config.toml
translate = 0.12
norm = "layernorm"
temperature = 0.1
orthogonalizer = "newton_schulz_5"
batch_size = 256
warmup_steps = 290
Rows from block 3 of a small self-supervised image encoder, named by matrix and row number. Rows with one number belong to one channel. Each number is 128 + 24 x the weight over its row's rms, rounded and kept within 0 to 255. All counts start at 0. Numbers have three digits each.
After each channel's rows are labels from the 100 images, of 14848, where the channel reaches its highest value: "responds to" is what is common among them; "patch colour" is the nearest of a few named colours to the mean colour under the peak. Only what is clearly more common there than usual is listed. The data: rendered solids tumbling over patterned floors.
# p10: first pointwise conv (model.blocks.3.p1.0.weight, 72x72x1x1), inputs 0-71
# p20: second pointwise conv (model.blocks.3.p2.0.weight, 72x72x1x1, transposed), outputs 0-71

p10.4:131122096128142124124125136174142156119126111172099116149146136117093128116146104088146088137127164121123113156143163130063092153120116135091142093128130118114120094152145129077091149148140131151101103125161131174093
p20.4:112143123133107135129159097117095092120154144169151138144129148119163119106117095151123122168122137172087134151113081171123131098111065110136178122160088081128132115144116130153125117144121155088138137134145108146134
responds to: its colour: red
patch colour: brown; black

p10.54:164133158131150120117096152114127113136165095142119141120175095107142165087165086139122132131124164126128133114087129127096127087127133157125097132127126090082121147118116190151130178130106116102098146130119103108099
p20.54:141082143116097116118108139149096119161106137130144128155075154149148136119089131154139153158163127095140144140120104138107103107127109133113163160093140117095130144150161116109166165099136119106133092174146073149137
responds to: yellow object; light from behind the camera; its colour: yellow
patch colour: yellow

p10.52:154134113125118118129171129091141124116069113125125115142174118119149145099151157090116161151127118097145184126117143128136102100074123092127156130127150122111129144126127184110171123187127105123129147130112088134121
p20.52:112140160202094090176112113131119096155145124100145122192134170076131125149087084132122136124143109123130137101118162158142137126155140148136106116118128124129171123142127131105110120101122149117082131120105136114134
responds to: red object; purple object; its colour: purple; its colour: red
patch colour: purple; pink

p10.23:136153137127096097128093144153102148090116125162137123170133122139117119116131121096120141173128121125134155131155147130111130138114182143152157105131114135110079163166138120117130080110113156177180128128186102101140
p20.23:069159143141170143111116107149198120113091117115132118118106148124124139125104120133142142078119118120140123148122142118198097140139170122141150112102167141103109141107123129125135123169134108185123105118098146118106
responds to: black object; its colour: black
patch colour: brown

p10.16:138155110127146174129111121126139128175146119164132072128085122123136086134131125103124139116128194148136146120123139124101110168125143107105101099128138140148113135114123138132208154108141127150191110128108154124117
p20.16:094179150140129093127184162136143112140113102123096112128140117128162138123177076114131107119101107167063135132142132114102120125146106142140181160117136128133109102111088106151114150129135143128128129119123155172114
responds to: black object
patch colour: brown

p10.20:124137121127127103101120171113147143137086136147147130124202159144099062119162106083125107131128123136200107133109105127106100120080114135135120120126113154123112101106154118095124156155120102124126109130139150137119
p20.20:145133182139125121113160102142154118102140166145133163124090163138141134117110160147147102095123134141108129127107154097084108104163175108119114091149113116069111110130116078109153148112123164125142129134158168108131
responds to: light from behind the camera; yellow object; orange object; its colour: orange
patch colour: orange; yellow

p10.2:111117128128130122127111154164187125108110125139110119116094130127131155170133186079139101147126120146153126123147164129129108103116113158147138143126158113157123121122188146085125109163097148172122099130122080124087
p20.2:187137130119110117127116138127132149129131105133156114117124093119103148122169121109133132127142156124113116160139100106125111164129169147105126132095118149107138130168052131108132087155147082139135156146125092096191
responds to: black object; its colour: black
patch colour: black

p10.40:110130112129115124166145078128147146127114113125084096126137148129160114100142079108160123130128131107134140133181183129140107143119161148142177121125117116134131089137130135097177161146106148151134119129095194157126
p20.40:053144101126142144123069173143100150119125132139118147139134104123114122142131122139153186110114139115148146149120137089119139128127115181126129154058138083122144108143130137136169136124125127114127105128165097151107
responds to: black object; its colour: black
patch colour: brown

p10.9:095118110125160147187111162175099104116115125100107123120115145150132131123119129128185120146128139113145094120155140129100117102164147100132145159128200106116167121092114121139089152137121166080124151129114116135128
p20.9:146142122118154104146126118106141126104107132178071140111129102171135133074124147160102119100148128167125119123154141118151121105132140146129102125144084141124076085161114134186108125145123176119129134119111174123120
responds to: black object; its colour: black
patch colour: pink

p10.71:122142161124161082091085160122145133128136107139162095105192110120141106098146146145126101126126132155135129157109124127152109104132133133108076116129112150174146133096119115098158174141132106143111107126102097181136
p20.71:120144113135139140102105132125131134132102117141157133135091175171140123123107112075209169133100105141132149146116154152106104105112127141139119112141107172075106133138136135104100131148126108077138172146110139142116
responds to: its colour: black
patch colour: brown